A small multi-label audio tagger, trained from scratch: norm layernorm.
Rows from expert 2 of block 3, named by matrix and row number. Rows with one number belong to one neuron. Each number is 128 + 32 x the weight over its row's rms, rounded and kept within 0 to 255. All counts start at 0. Numbers have three digits each. After the name is the row's rms in percent of the matrix's.
# up: expert up (model.blocks.3.mlp.up, 4x96x384), inputs 192-287
# down: expert down (model.blocks.3.mlp.down, 4x384x96, transposed), outputs 192-287
up.13 080:082133116113137093160090136119105146155133152131087070116128193103188104104130080154109129110059096135168123193139106109185118154081148135120093133101140131145155121168084156173165101153148184132105091143149139139170100106140189063168134109125086137102120185110111152119177149107177114102
down.13 084:144131139198179112130104104090109194111157068071181159112118075117137146122155116114123149173137115109147143102108115098041137177144092116122132152147146112115094162152153111086140152158145082063068163142136150144120125125113100156190139113128124148134149140084074089097128115093085160154
up.14 076:100127080118232176154113148127130160171175134122163149113171091164081135141134185059128094166105141114083109084089099191164098104108147116123083092123160119119131145132127111120156146132086133099168171144097159032130127117117146088126126066161137160119132163128128114145073127117114167114
down.14 073:130119131127132181105118145159093145061154145103105139150090091127135124195196093142109144100098157116107114115130157163135155192083165115134159123168095150113177082138098202128105146058169194134115154196134095137075139076181143160131163128149146105124111099110093142172133087137123151134
up.15 067:150114107104158127167150135057175126102143098103152065144101094109123176139143137109180101130131126077087137151179141130143144085149133139120098118091111121108118091159083115111170089182148150120128115146142101127195153114152095138097167084143109167123134184140119194059111175137138089065
down.15 058:069177089126137113101132113154135097129142104156183157071058130091110167136100188097132106136214126144128090115125218111130117161169107110129133127164099154158115122136163160168039146108137097162134103163109104147102137151131146103147118121096118143073136075111141105141136101128178111089
up.16 104:132129141130134096174132155127102134154185127105143117091071189153147120135219094125092132048126135105127150153179160133144115156093143109143154097144092154125119081149166119146085172182095163098166184083177139087164123113070131073163116079102091131078131102168051166079154106180121139103
down.16 127:131051129149109111124128145113131149100105102050071113145108155098152121123075092154123169123149116164128132117199155135070194144142123140175142087185152150107124091123127157080146115128101159114134117173160105150183111133161082160122147152159159128156114150173144078107123113248129084113
up.17 079:083159130102143143128139144122095168133135156121107106156138116150122128127126134089096103108077140080126088145146174134155156159112098126098083122136102144117094155141142164095089142180144159119127113177176106161124187142170148062109147095156153156099087167075068191104194172116101159110
down.17 058:224121103155152122151118177163138095115145181158115094128119149133221107101127115086186166125120098158129069163143128078103151078152105146165141128168175154168140075114085115195140131131118145081059086108161130126125095130057127149111119198139125107156110153158124076150102094119119102167
up.18 122:152103131156186147133144163118089133143088174055126090150142163145107056116178129084118101103105154119175097145134127133149164140166141113195085113118124099109124150150144110108096171137125184100092132139135156119128098160139112113077178131151057089130119084148071144161172076130138131145
down.18 108:180130117075113085086143093118108169140124140178095096165093141119122113158096096211123153075088137138110078154123148091225145106137104123143101129109114159171108145098127046109115130137144190078132113162150094171166188086152082147075117114183181137143088090179101122114150148132133149107
up.19 094:087089148109162114112142113129084154170085080143075137124151115155161093107138098159066097060127162132145124101151106140133068185133123123118156154086090128102106156131185091131165155145158154125142152115170126085114103142098150079149080103137078135143171116134130107112145142146087155120
down.19 104:168109109108089151128140126149087071097139093145163161113145135103150152117142104146156114169100138173105112139113130105140177176118174107118163117130145119150146064156125103153192132119118119082130109115091102153150163168131070130138128160138130069145052122126132101160155082138104133110
up.20 068:148141151123182163197165133117140117131117135121095114090106118087122139118134101086075156144086122090089101098152057098117154124049178146156124103107128142071121160159142154125080103123110102091150052161154149136150140085073138134107114144154091110152070105099126139139175186172106137162
down.20 059:139125090099143132092157154135102133101107130079177155156139141135098118161170121146125087158121135161167187083128158161170113170074139054166149139124177171157114128141094103076158134193138088177141134109080137151125089120122123101077134137109170115178073077096144133153088079151141092144
up.21 088:104093099082160134103161122096125129181124099080128136098131158137091116199158091143146089120125121068156132129122163160119123181126140122213091110152086165139121141135123168098099134155118136097172130119101085154132116104095132088096131079162070123060042155186142124157131109175101143095
down.21 100:174074141196130133163122114144141128130217155109172110098143192163136151179158144140140143125059075118152115129114161123142145185131153150151103161115117143112148070143143133121068147129089131147146110091135136121094123160099102143088098147085112168180159154156066097109140172154136150111
up.22 100:115124157131109114139125130128158099113133124124139098105110094187112141115116103145093111098147217077140133140170134086147112083139079103136139129167145143168139105123102146152080166172109094121170116117112167129103146145130136146117146110141072091099161157140122198125095117086128180143
down.22 061:088096146132106150131150066188151117129106121132129168101134138128087106087115200148100122133133177140090093180158096185112109107061239170145096152111163143117148089161151148098143123094166126178065134180135141088150136120051132148130077113136130075121109123139090155114142137149092157100
up.23 106:107152116143152132152165170152132156200106159147146064095139083127139084131172139098106103122112113080135127158159136160185119201115122110148079140115120162103090129193093157153105103072095131148175151112131116150090133093120156082139101097116100097127163150153104145124142151072117166144
down.23 102:118186115061113130099135104098120143090111081114114176153164162083089056187126064172123154138140098112142091166191128094119083072135142176095141109113128110132160096137158125115147138201097114173126137164150095132139162113092163167121130164080138136131129091130092194117163069120204121070
up.24 135:141158164118104107145137089128170147105145153153111090090146097155118104182149105122136098074150117192105174072110134174189091136124117116154075145137089117089147109112155120107161134104138184130117189117105165129142076132082092074109120131123102125082084127131087189125126099153132140158
down.24 126:071150076115133090093074131127102177114132192079137150185097138143107127137102104158113160149088123156106100153153099142154127146106116088136166121138123092176120122097097123100050169113086128088143130149145103066119145117133183138106131162165117110078111154115147133146147175161136115152
up.25 074:170159144116145148213134089121111153174165096164103122115196151140153094143163128098095086103154211113120111118137131138092098110141134129166132143155131136131129151149118128108037130111163155072122119153156187107108156181115153119128099082120025098100130109183089107175189107124194104113
down.25 067:116083110108098077053087103133111134086098161179114126124055146135136105124111155133120129177151124165175121123093104137084177114173142113086081120081165161106138062101087107108146063077149113123132110193143125165136118109144152151055091168130172157179111102152172101120135134125104111150
up.26 087:114123141125185165189140109146088115124127093147078076143118131172166083095184018082085084122132186071159115058122123133129136149137138141120179150131108100166071179100165137133115134146103165124091124127132138113116123117115116093125110133120098184109132133149108172153143172164112125116
down.26 086:105157120153109131121110145210137171136148116118106178102087139130052156134186152099098103176099153175169139130160131115094135089155133112088173099099114098129195122118155132122067149132110109110136110104102161164099129121066100148142143100130048149089128113118127118079093112132184133119
up.27 094:140116139148143148168144180172154157184133101144096088130143152172179115116119143103155148107148152086142162129148158165102151166082158119174079115153068163139069115172141083106092160160130065149152102104114124112154170149120111126183084153095108070116090100125147146129108138119109140201
down.27 082:194060146131146122061139117109135172097099126165136126202149157047105093179116094145105173160133189125121127157158162126110129083146142126121155132125116126089134184171183053122149170175080158139117137161141179121117117028161139122128093145139140138129147092112163132162107207167126048089
up.28 185:118022144089179148127159065112168115111105105123087158172128128202161111129175099107155101165150111069150135162132117093157176091138086129134119115098127112074130126112163099079146117076130078126219133197140157106145135126100109136120122079124164090132087182172109125160107104190170138167
down.28 180:146094118163216210170106156201095138191173181104192099151043186119071146120159090140146076150070119120115107110112148147120133156107134190140114115053155119094096124158136088097122128106111136127107139156154168119196125160126155091115096101162099151144129128137056125136108183119105078168
up.29 107:099144200093213193115135154131096148177109134143084073065134113134076140103108134144156126072058136115165133124129079148119062077066134160130089160099082144151134152113114156118137122168160149138137161092127117147173120168145119097162128163142133125135080098133102142133159087149137172136
down.29 136:137137142043176114098125174145099068144116161131142109168111139105173121102108182141130127201108147156180139119165155226108101135142148116131134113118076075117078146112129147160143075111137142132128150103137133151140152096140122088085147142164115149127115100102139149123157131130085156138
up.30 072:198093075139119120161161115114160144102113098098124126046092123158093105173143145091156120157135143107061151143166122106149110135084141133156181090092168126168174147134103126217102074186136141103139083165215162087141127144106109096113079123117099142093094144138102138143137116088081150105
down.30 056:111143151099173154107143129140117119152140080089162097211173104142126102129141116103165151089105095127162132110163182130102141166074144095131087074096155107081151084093081124114148144118120100126166109104116096066114111142115162194106166092090159143128100106165118142108109107110077140087
up.31 112:067104136150231200171134146128131177231097152135119135132133172121086126144133133141063142062048135115095123117130111118231024089120128171126131133150130133151174157167069135128117161158099148115140144120182154090165117151155165088153109167136091118113134112048138122197116131147159164187
down.31 125:155134115154131097128146124024166184091188149105122078146097170114160093145139209138142120165159104145143096111109101094161114126153151130133061119115108136089076195118157129103080091131140095115110151071146169194109145182121122167140044103108133174102065142106100121090107116110084170101
up.32 086:177136066098160075121134201115108054190123101146106090181123193161112128103093194173095062132108155092100171121131121084087119110110151091106120160125100144146071126080129128139036121126151140138177162124105141143133088130116136152128114095159078092101169178148100180213088103157084153149
down.32 112:150119086086196157120062099120160119147054110136113115123159157145141160144132197109122048149117106103152110094153150096095161097112086152130114127135154190087093109158140152092144135138047105116166112171149145085097130105109074169140160123084113107137148113130083090105159133130091088192
up.33 073:126205141105170097172108139053113142171065100164083089169179106117073103171146079131124107080105138106106136154075100133122050224136109118154091138137153135090146117190152175159161122146152110143126079156115092150135165055121194121154109107143181068144100110119117072122141176165131128140
down.33 070:054173133094116076131179099099087114113134073119122142126118143142130142137069148157130119158146139141151117085094132077135111117149086153149123141138159141114132148166166092106173124113085125108171122144100126143155152114115117155065067186181126097120140132123189120212135144188135143135
up.34 137:134117101109245158135059120146116154122139151097129132149137140054164104103124088166150132107090093115134096116220130165179116089103127149127203131158081156170168122121091167077104151171099150099158152147154112100182160183182178123173127142162086128169111124080129063163167077173115140148
down.34 106:135110103132132060119115112050086141161150158170051121193141135076146153109128182127128102086127133116203146110107150116093058126136128089135069109126131112126118157100136085143127075149132053140148137146155162194135093127065142166133103081107135143113087081132133130106084149164184147084
up.35 065:082147122126088158154103129160149128126149081105167129114121098198116120175164154147156125088133163114124101142038115170166090134112066123167111128148081138216186094109147134160093109147110130130179126125092134091092149102162183132149181124160081141141101168146104117120168154074123155119
down.35 069:144163153124071098092172091159152171094128095129147138085098213120104172122171106172113183151108135070161143161123083145099136095139116192146129142125150080134095115155106180116124140095169153150159125134103146141094157130091082104085149083155132120128082119132149115121092130141144166110
up.36 107:034163082090174129097160099136113145179144127095179120107185141167131116182102115112099107156099191077133083145137122122133073184112156190143138126096089158120072131099150163178158126150108126153211118114153149164140164167125118124151084107096154090115162170150031041131136141132094104114
down.36 121:095086117125115093110172166099092123062123152178112101128131156147105138185107119152138135101169040112157150119134149105094171147154132116118142124196146160100093091136135114155101078150151166122107143134085071149114166177143109129120149119153124114129079108135128085153156120085106127116
up.37 112:148113100139152175153181158104104183197116077203116087188076108114176162055142143167115097104095081132097135126184133146155126146134164162167117134110108137119121180213107115120140122117188119145196080111137125143081071147124141115132173154117143108151123158135119115166130136120132112118
down.37 109:116125126186124122126121193100114084101133112152130141073104135094178181142096153168169076129158130217137110149123130085100195143145110075119135161062127189196153108160167077139095145126069109130115058096138122144087140159145043169108106167128147162109145114100114088178100088168174165123
up.38 108:124143098144119135146141083128076096133144125095123113080142110118108095130162083161141118094077115139112051138153124115151150167121154110171103102096081125186118124098103130094131175067116177095117149140094139078111188180145156065131154077197082097155129074127105139192112106113132104096
down.38 114:139056122141140151113093133126071087088199073175102143110151162123146147144093119147165097169136120081091182113177129149107067081097080103134168135167139122134159139119119145130134112170128097152168080126165146044172112101168178200140061127117148132152123163128132092096112118120126125076
up.39 089:140102141109149247092145113173117068077112091118126144099087070066170082144167150125108131129111158104100086154125143131093155156127098110093135134135134136143092129107133140187102151101083092098186083159171150144181107148127123123111132092130100166143123136112120165186126106133081173188
down.39 096:111154129108101088124055102109103141177100137161123148170109106132190118160148145148144117104093121119183125145155145137150161095182141168100125093153079123129206124129097099055173117119164130131094074198161136071128110124122190056140154122106108183153093104083136068132142097112144119114
up.40 082:089066098129110136116094132143124208148209173138169132088107112172128022176153115141184083067144122158088144160160142127140138111164103101117161126149105153159126113118134114093117174131180146080158114114110138124155177125076162125173128081143090147019112118048115116155134130128124143109
down.40 062:138107174087116141132085124140151102119095127124108202077153098114114200111134157156067148181148150161113156137121132155110144081106131121087130091129063102139168165143094123175088096105106167157173117125144187148092131153104127154143080128151142151104118135118126177112096116126125180165
up.41 088:081131105133178185139162088161103105177109110150074098102168100170090130177094132089119127110125194082086095099128150174140115127116180102183083122118143110120138118143116114130121096116094162127168168180115124138138137124169120089166164104170122103158125111172121173153145124157186090153
down.41 076:121152145137123177062111123089127126106097134122054157102085067054131130167161139153109169057121133189127104100169200178116130134143095122101132114145097149149160170116158120039177112157069170096127162117177102111110185145133126116119161141109134127188088156147091149138125112118156121137
up.42 099:112117173154122139141129034119142121163134182150089097137122136123127089152141074149123118178123160095157102117149140120137183124159120164123118136096110132067147152117155177156203117085139125132095040123145149158114121132114115151164135118142168093147073158182177095098111187146132154069
down.42 070:072060132154090092158169132078166101153101167080176178116114117147171147128155128125164119167133075118145055141129160116088168139146140057088094045115190112133143113125192127111174151163134136078100112149129140128146088140183116169065137108136068092142072138108166101112081080112095142156
up.43 099:131144112171096094135117067169110160163117145138111081091151164167120191130152082094136096047113145208129081145128125160152091092158167132139174125132127149141121120093165145068034131102095099143135088091079112109110089119091156136163141126149074157102118138124127164106101120163091105137
down.43 093:138146144084078129108163137054148097133127118116166174109129092093165098140145154091219118099133075141159094178078122110152163142191114098166154065121141152153195104094080163077117131060160153106098170128132142084120083140170145122079108130142209125123120125092114172130140174107201171116
up.44 087:134116134098131174106090140111146092110160136110149088126129138115161117125114165157150091081120161136113157092179159155116096195124171129125129114124078108071148160116127194131082146130161161105145178175128077059125087111126174102109181069133046091113152143125113139183080117137093141143
down.44 094:163122127128161128060124159145151138141143172072207140092142130216128084184174145117119086166129127138144119097095139114126131175133132105117126132162152136077128104158125105061085147102146159140162143117132138087141120134150125109102146111182147103145164184094130161139122109150179118067
up.45 101:185118108122182125126148156106130164130108105137160045144116162152112109142126092088113053063099099116109125127084125089148066175123175059161032179083103087126150133150121104158085164131117110123161109136142180141174141118160121098143116090123111105090121150130164154192139153120132097067
down.45 133:072150109125125131064065133095137127114158122137093120144156088125168118159122161177145133175119114136156155086108138146164100096142082068086107126136142139160168164125137141116109063112106136131102120130108150138084092128120083163112093192111198169104072123116122099106145077122086166194
up.46 095:088121093142135155200087085167131099154143159139162115106178101174153140141172141103125120116132131129102095082152109180145132158144120131137136079105126214179102120112181084123122095136084125095157151113085147118123186179113107038074104068164095092133104143158105159174162103110115186094
down.46 103:173098138092115152085155074088177113108145093120083122100118146145159114156152084127166130093201164103104105054131143068147085064176163102173142159082138143153114147077109120135156156173133140151149138172142179136153132166163092139125099132161091174095163112093121120069089105119097144073
up.47 073:131176153141140137108110144174138078150152151108052108119091123119118140169203130083108152121131082088132092160156129074153090150152139128212078117153095106141099125168155140153129180159061087078123131149143113118114155115139210130119169117125143215135094087153102140119172132052111180068
down.47 072:122117155116141074095102115106092122163145222106101125133149124119152115060120106115094119089114172110159209107154158116089117124130125136109155152109110175129090117149113168177083100069110116109134105134224132159113205144099121114113137075162153106122076151111140142139113072133106117116
up.48 082:153139105146162145162121173089142193161112055164146114112166156128120134145129113128149076111117171107074134128149148138133107111079137141189131179067117153124087126098089120138056153148133090096121090151158159142153155112140147135144057140113108179122107158109126191149129162123125147192
down.48 061:127151178106188029175144173119079121106167150076159127124100055117110106122097115054108175113114099120162148126136089110146130149148126176098124146104109111116095096098119117158096185126138112156147063121156172070110148159116141110174151149088091114127053069092139162142150101140111082110
up.49 096:100153099083160209154105137151125125129174131133139179108151104073128123105116183170185156083115140098127137181156168149165046125072133130133116083183084136116109113118125106113072161180125143112137133127099102070178153102142111148077101109127103115136136123118155174144153188120150160101
down.49 095:131181201071160117122129145133125133083097166090199120185135149131137157122078120133111121132184095130121100135137055132151181125121119139133097140115061059039155130122135128167113109104117155123152130180174153137118084099144150112147149111130150127132138134112091068158180075153101192095
up.50 075:155192111122143167121106169118077118132134114108138137114140107115072112181142098070099184102101141126056127114145147143178096133121085145193166149129115121212142144086128094151126138144150135164133163106111130106118169167214172145113111174109033110103048147127108136179144094084096134127
down.50 072:084131122098182128115083152102059130107095082060154098086099117142146128153112153128083115149089108115172091122127153118084135097116100132135222152135127080133116121066151121122155158203082137132115116141134124094112076069150175094153158162131186100139128097110162157137123113177154131155
up.51 106:121110137113127169146102142217143103120141136128127092129153152110117191167163131077129127102159135139193151146131142180084174178108139128128147143160096149151110129172161172139133136149122152080069120139160143135113102161104105114132152087144077108121147146179090154141100183138065176078
down.51 104:203161157157152153119138092143132169064105097071079107092169157059134119165131111113075134147085091139146153133210130146160126138112074088160154141157092081105128058143176160131171162124149175084149106097099092189135139148139124120175130161142107122121196144105157135089110065094185116152
up.52 105:077176165128163151116086176120139084125137096150072137105139116126140136131118163168116052092195194104098097140160085098125115128109110136128135149063135152162100132178183113161100139159089145118131116129155167092065169140128128163073148135117104112132204129089168195112174117188088132082
down.52 117:125193141179122092190082087062164153132130160082095154101156127138100138184164070108110183090106138108111172166113124125123090162153180142167140130094085156074116136118108105161111221096122145133059167105074147119117106172120151140138083151125071086155115116126106104140132123153186089122
up.53 178:175108176143120115184097125071130150141169079085190101085167081109177130071104132107154127153141151092085126143177118154109145136128148132109118175115082167145113135122159108132141196118139114101141104106146125152176144163087112137153129113134144153099108154108125045109166127180143147150
down.53 159:115109087091128108141108077128129123109189181099147190144067124137134129135138059167128172091127157135120128116106136158139151119148143129171148129118088082097121076128125135137142126146172166125091150166106131149121146203127132082128136114115135109127130093078073076144073094128090093134
up.54 081:102157142152120196167116076072132099170108113105095095134104091162102161154140112105106131103080116069131100113205143125120108157119134111142134114109105134127132090121144108125117152127149176103131122110115129130120157136130114143130154123169098138099120074126147141193172118104114172133
down.54 068:117156137172101108160098127119089144107129144157052070090107108165148144149179118122161150076142069140143135149142121089046171127078123123117130112100183171097108119127138140075125144092129156146138141162161201134135159100119119118095108131123154100163120108179103107111136110172177075128
up.55 123:092089145120113157142173124138134151156153114209067116112118136152107167177109212127151126158125091078145180153082103080108105141111128121161116173091068137104089103093132175139090121144196081152132132131122173130059116116093149107164112084111137152110138125112151150076106167086139158115
down.55 126:125126121118155124146148112132104109123055146072099162120181127111105120174114099097113175096090096128185164145154111166140160187073175110131118105131163105097053106121124182153161115076107143116140122080148081100142135092128070131121099143094118105175142123156096111174142168106136112115
up.56 075:094105082107176096125151168150088145106132128096120118110087084115211107144176151185164129141132188157118137139156125125162122135159086149176152112095137122153103116100165116163096083175053191134110158079132130089149117128142143139154134064073083132120118116079112120155157122158105153173
down.56 059:112092132130123107065154100108126148152133127121153167156091103147141117165119102108129150133119146067155102106116119068135105097184045192140131192125145145149176136146112136090141137122100128146119137083135097088166165119087122135097181141142104120127093146109143104123167082171128151106
up.57 114:111114147130197134184164124110130172199082157134100117112128093078104116157100153120126158112140155152152170185172123132113113137079166132183128161126126114100076113149152150125081162065098150125193134144160123174147167144135163132071136148145093118098181187110102172076194151109143158092
down.57 124:143121112095112182096146096101191111108119173108149185143122106152133142119065106180158122117118140099101111118100218131103078106105119089127143134092175137094173125137081121081159169155106160124203140178071135113166130104167120074108072209133136146163148163112188122151076115123073064179
up.58 095:119179089126098079068127119142062172179194181159116079108161119152124074180169113096095136065091159107123123184088165107167091145168088133197088128100098165116102100118167151108100195120159183116182101139110142133117147076061168066156129100160070168085079134116087098128142097131147133110
down.58 078:115113184118110076094107107142082084107161120148157091121067089143096091133112079142160137140137175136109132125206101133173152160105124079089121125137067119093149152110074126135089147091165116091129090198134140117123114097188122168109138077156082099176092162136160072172146144140056125188
up.59 077:101113140095168157189166078140154132222134080125125183104139101113140127173135139129138053111099121077102166175123131091120128148126102189134108102106159136094121191153132153189126101123138172187162152180134155103100174164144130075182111090179127120179103204129125103128117138132071154120
down.59 060:122097109168052169120115164212132113133171125156182165126102117071135108111148114139113108115152156135149127077152124143167055155097097143150127114141143120143132137172164158123162100122170128135114090107076153147137106128127193100139175140120127124138121123138111105143110148102124154151
up.60 106:098089191117103101103114165168153115170154111153086087132108191119093064102215099154111137169121174146106175105176118153126140098125098115138153181139110135130155153144155126100167099112157137144132173130196139110139177095117144120088098117105044140115081124172046160161131171147130123134
down.60 076:068139051132134137123150181094142124099071118086132079133152143129224108074058119164175127113117157063152119150109084078151147114130066115155090095106187091131144108124115096117158085175088150122123162136064184084134103166161084142108143136127165108142093108090116095085162160195180153142
up.61 085:103123112126160113129156092104110215141145095102118178088169124154129136177162111080113188183123080130085190172138099164193119131180115133199159104107123151117133113135151096119115111150105137087207122118146131128150140080111150095116163118079161109152101094131145205127167146144136127072
down.61 070:088113122134135066109066099129117146185141098157098079126098173189145131088109204174141160076130132109117152099066123119176147113107135116110122137166116141096099167116163079156143141119159097134142178186094116129115157124104070121134151123120111164162108139129150168152120123125130113123
up.62 110:154120112168170163159087150119158109242194150124082127196118112153159107180183178085103154116115099135145175139114108176141097157144159089183129146148130149106114151109105181157076133144139094115121106118169172114114098111115133088120068083080058095084095181137105132141166131145135117172
down.62 130:112095129151151094120101118167098108119115178117133159089146118084188107130150092098145216121126052158155119184132114083110146149165152122109133110180088110151105175110110175113114129171119136075175114097113131113092139139139099091139132110076137149136140050152164109123115138159058162155
up.63 076:098197156134159122181146120138112071167150157090119119136137137117175101123196072097146118157181190099071114119081124123140168146119140116106103075134156178156100111112119111163076132208128125082162118174116116168061196141081112136123101091152128111155188172181173075126133202179113142121
down.63 066:172171126084098116054107174110129127146096167147152073119107117106073172149090079131052150172165153125064137137101142131103087145168134116078156132102100089152163058123156117138105162132146125177169140047133152147125116063090122101209150054135121148126146119091113126106146071111112113148
up.64 114:106191097108157130137119132097091139141139091146110051064120115124093149134133098138143097089101155106101111100189121112153080163125104125151162091175133148141143121104129156101065116139134162159169132165149153104152139097141137140112092063209011183121163109117167131137152159119119145113
down.64 135:114075103119195133145140120119087130126204103154140152152107181128158133111113170151141111092149090148102130152128099110190195162114126138153076144095096106161107137107156111132081131134110152116087122141148056167139109114166089090103120097115139120101116095135147092136189147133140137182
up.65 116:116149097112169144152175140166126143152113132177126086124127113123082159106169130126113124094087157107140132097122105133136122138103099195170099139097084144186074134158119114198091138148136139125098113106159106139132140154151119101115146144154141148110167148078122191135171136143121151055
down.65 161:139136132163112132108114184113125165131119128108051142113143066117149130118127096127125117104135173132126149157165103108150135086119071110165122171168116150172155097146134167125069187139136147102195128155171189129141131166193127124221118180133172150102144132180172149132119090149145143146
up.66 087:116098159103160126109114197162097156139121162135224070121087148107076126138189147113111094120078091145108173131124154182187102152106120198127105127120163175147119110134160182177129120143134192112155127099139147148175127121116143079142096059084072114069165173120060121118103142152054099130
down.66 094:162089163132179155129139142107127112143068127120137093103205161179144099132124117137110097101126130116147102132120145132128131180162173083125042149133103156177071116081103140137135150098131079195126126125136180150068137140078116089147142115158131080085097169162092167155056166124160152162
up.67 099:113054116071176102123148187057116188130161095141107111132110105095126129167130201119124090127156113132148145098161091140131134146085139180200135163132146128150122137104198143180074156195147157100159149161139136149153075161124126106163108103140115090128052140117038125216129157127062146117
down.67 087:139138179192139105140150095181156112105107147155161121145086124162197148129076144059178125151149183138094147186126091112096097117131099105161114110136117067127145143182185120121159193176140107046109144177184170151095136162124083136131122144179183088117060131156181141115049104149138126162
up.68 094:106172084133141168127092060178115121179156097095133046135155103137120107146127139093086049088135129118080078101135072126184142147115093187136142138071071136143077123137121124128070152147098115154175108129098113158116166199123120093162132083139076119147131113092084140109169157101111121149
down.68 075:089126122114143102128114181127103146172099137045145166136095139113120150133103109175112110111100088120143200120156111176171136112149145197128146111090083057055065152098132141149175087120092109108140118133152166124111126184111160096183162111129151170131123060117125118116104149138146132142
up.69 097:158135170188138109147084085192158116144103145100159090135125131168098132139094108092149110082115096176087114087083136196136100184137128122172139128105113074132163111084104144085080167123136192128119135136101130113117180125150166128135103098152040120154096119089181137182144108144095156139
down.69 094:154147099116153114153148114152154164080127126128118090166140098117153072140107085068116197180163137150184125174111151093124108103139124055119145067133139114074116121129113139083166105129144134064142124148148093199126120113123134148113107197143162130138040141186145090126036152129104166105
up.70 084:099128117086141114139153128137080148133119166146067065137114158164113103089057105099106106105113123053074099123148138138169132085173152183136082177092089120164149178116089070157091153118110135149182094156104168158084169157117140142130066147123134097114135090189138154117169134199106158120
down.70 094:156166105119079123154110111191142153168160087134205175120110115107139171092111152126160114163176099162126136081150138142138173161136144098113097081108101129147162101083149132150174124121113120148119098130088106121098096119111134115140098075108102115196150104097130196112140140071115169060
up.71 080:105144168077170182105156184164168090141144149154117111141154137146116130084143136096116122089127149138150132111098165166161087113125090083093160088107112177120118106061139104177187197133103097190178121111069124164128132083135160112076161113123113064126116071149086135138131146123062089129
down.71 089:086126088120123130100198140140145068120117125104142128137143173191088132148116125094115150146143070153063120161085138110106146145115130049100124157091112135093146097091173165123142124130185156104166138108101092148130079149176135087168102114113106139149187069156094125158136107123119116153
up.72 132:150111170120177150075129118086109135195097108137121129143162181094110129121126185186107132140124084148126131163090147125058107148096174155132080164126130106104177163093114170144184169185133115156131119154142171137150094128107106142145137174168098148174117075123163136170105105185134093116
down.72 099:124109082125131126126140111139085167162147077146151184099146071126162138114143082134126160130096087125123126111146113159177140147081163179134152089118094126116099170148170076142089131105098137104173163109124122156140224147118150125154134077132080123158143147080125127139144157161081114063
up.73 127:084110110114172146125121146143096084194141173072140134134141139135121118132145150132159105111113193049109149156117117180099113138156087110170113160109178139118127155142186160199091133116042159095187124136128218172164194172103159031124145100096112109117153151059070183072185167159132132123
down.73 173:119130184168144090097161150121139035134081108170185135127183103130149095143106118063167173099141090128088135161129153113154141049164130141086160118146177106123134105090173160174133100115150214194067121131101146151120150164158066156104029182077117148136112145084145129134152133103140116142
up.74 107:102140151127152149150121119142099132167106171142169151096117135144176169194162141117126099097140148153105165129115119151174119163084171135175086179115114180134093103145121152152136157088145109122118127168143080145150086129089142094182075135169167112198091154135108127139112095124159096121
down.74 122:137120102129077176173157143058135126087090182109095096084114113130122114154072122187109127086119110126118082155115191122122093080130125153111113098114152092155093147032060119099060160140074141093115119103085135135117147103143152145133132119127183124169178147144197105112134137148148104093
up.75 111:146131102102172136219092200174162115217189122094151097088112124129101095081157142103148051174149148142109112150085161140175119114155041158121110143129096151118130068140136132179110143097143175119134179173135158114094162204159123116099082116139138140127107215144108128125127143087147158149
down.75 087:119093159187126158102149153106112176106099147130139093142156173090112119157151077134128172156098113127151103172147119126131137111165127134139142141119130128183162118081127159131141137170197088097071075093156142241154138097125180129108096160102162143060093088101123152113085141102148139138
up.76 096:080145162105087126113106154091080139096156187176086069061133152156165153119086151168127100124170121180099135161121115058138102129136147175146102115108159164142153099105165120119074136178123119134180191186101098112127161174138109025114144124139093112092105121175128137115141120111118132098
down.76 119:160139107122136183159094143138081170122157146069120132129149157145120161133127059135185129145079094154152103102150167145135119141198161147144160157211153147083174139108156152145111169160074207059157157149127128117140159102158158102163109190141082099118104114133160168109109118112130125194
up.77 075:126047116169187195163179191125094182157112075124089061093131120179147067145158094133151135086157153094090134110118112127140112088200145145192141145164117161116135069119157128149079160170127132153099091110093134128157115136115125100161109104146120108094159147128159181144094176108129172149
down.77 072:180188179075074150206113090157128141137113172141109176093136132121133205118083098135106124050128085106129108139127107143146167150104124124129150152168145145103088167163125135148189138142070143097095117101151115137110151155091123110090117104137151147145120108208055143123051120114101113128
up.78 069:064116157126195128123142124074129160167130155078050129106105109080121121170095138122122093071196152111066146170136104121143156108138103106171116106109147169152167106152126116072160128182116124147135124133179144066107074098121098147123129124134091214137153070121130141115176149087088187121
down.78 082:111085065109083086121112128158098140146051081107138129144150099168107121113112061135132153087091105088200185181120161117116106050101131110160188084101166190108082066106095150108132153136138142163067108095131094102182171082134103126078179162127081063140112069115153124141192095137153099207
up.79 109:126136069140166114119104171157115159134172173176089157152121158113075164165106138123119153081143164186132128100104126173146148149147129117102158105141132128142135128099074158157129176129130156134113188083103132071111124117163111020129109121100083177103174135125085170065153135118110138099
down.79 119:145147126119159122153123095120111160156164132138168151085131144099111119180129114143130116109119115155126136088090109126177172182152170172155132103087174202078149121047155091141110135137161201126101131132164167091124118155091128079070150131107099091171113133101112102147154184084136159078
up.80 077:127081129122193141153065220082107110126184170130191112113143133098111096154137127103119148080112171089126143166162094071057114123154132096114095173150120147163097140176181155106140144149145117200116133104166148072139132154089146093123093081100080106119094194129117135114171141077099139144
down.80 067:159126131089128127130156093113108161107104164111123160098148093113133091136155142139091155173212144086135136122097074128155091171101119107044123084157059123117195195131120135106149116155086133166120132109143152137155123077062164142104165171095157141153171096086127161131085160095131114134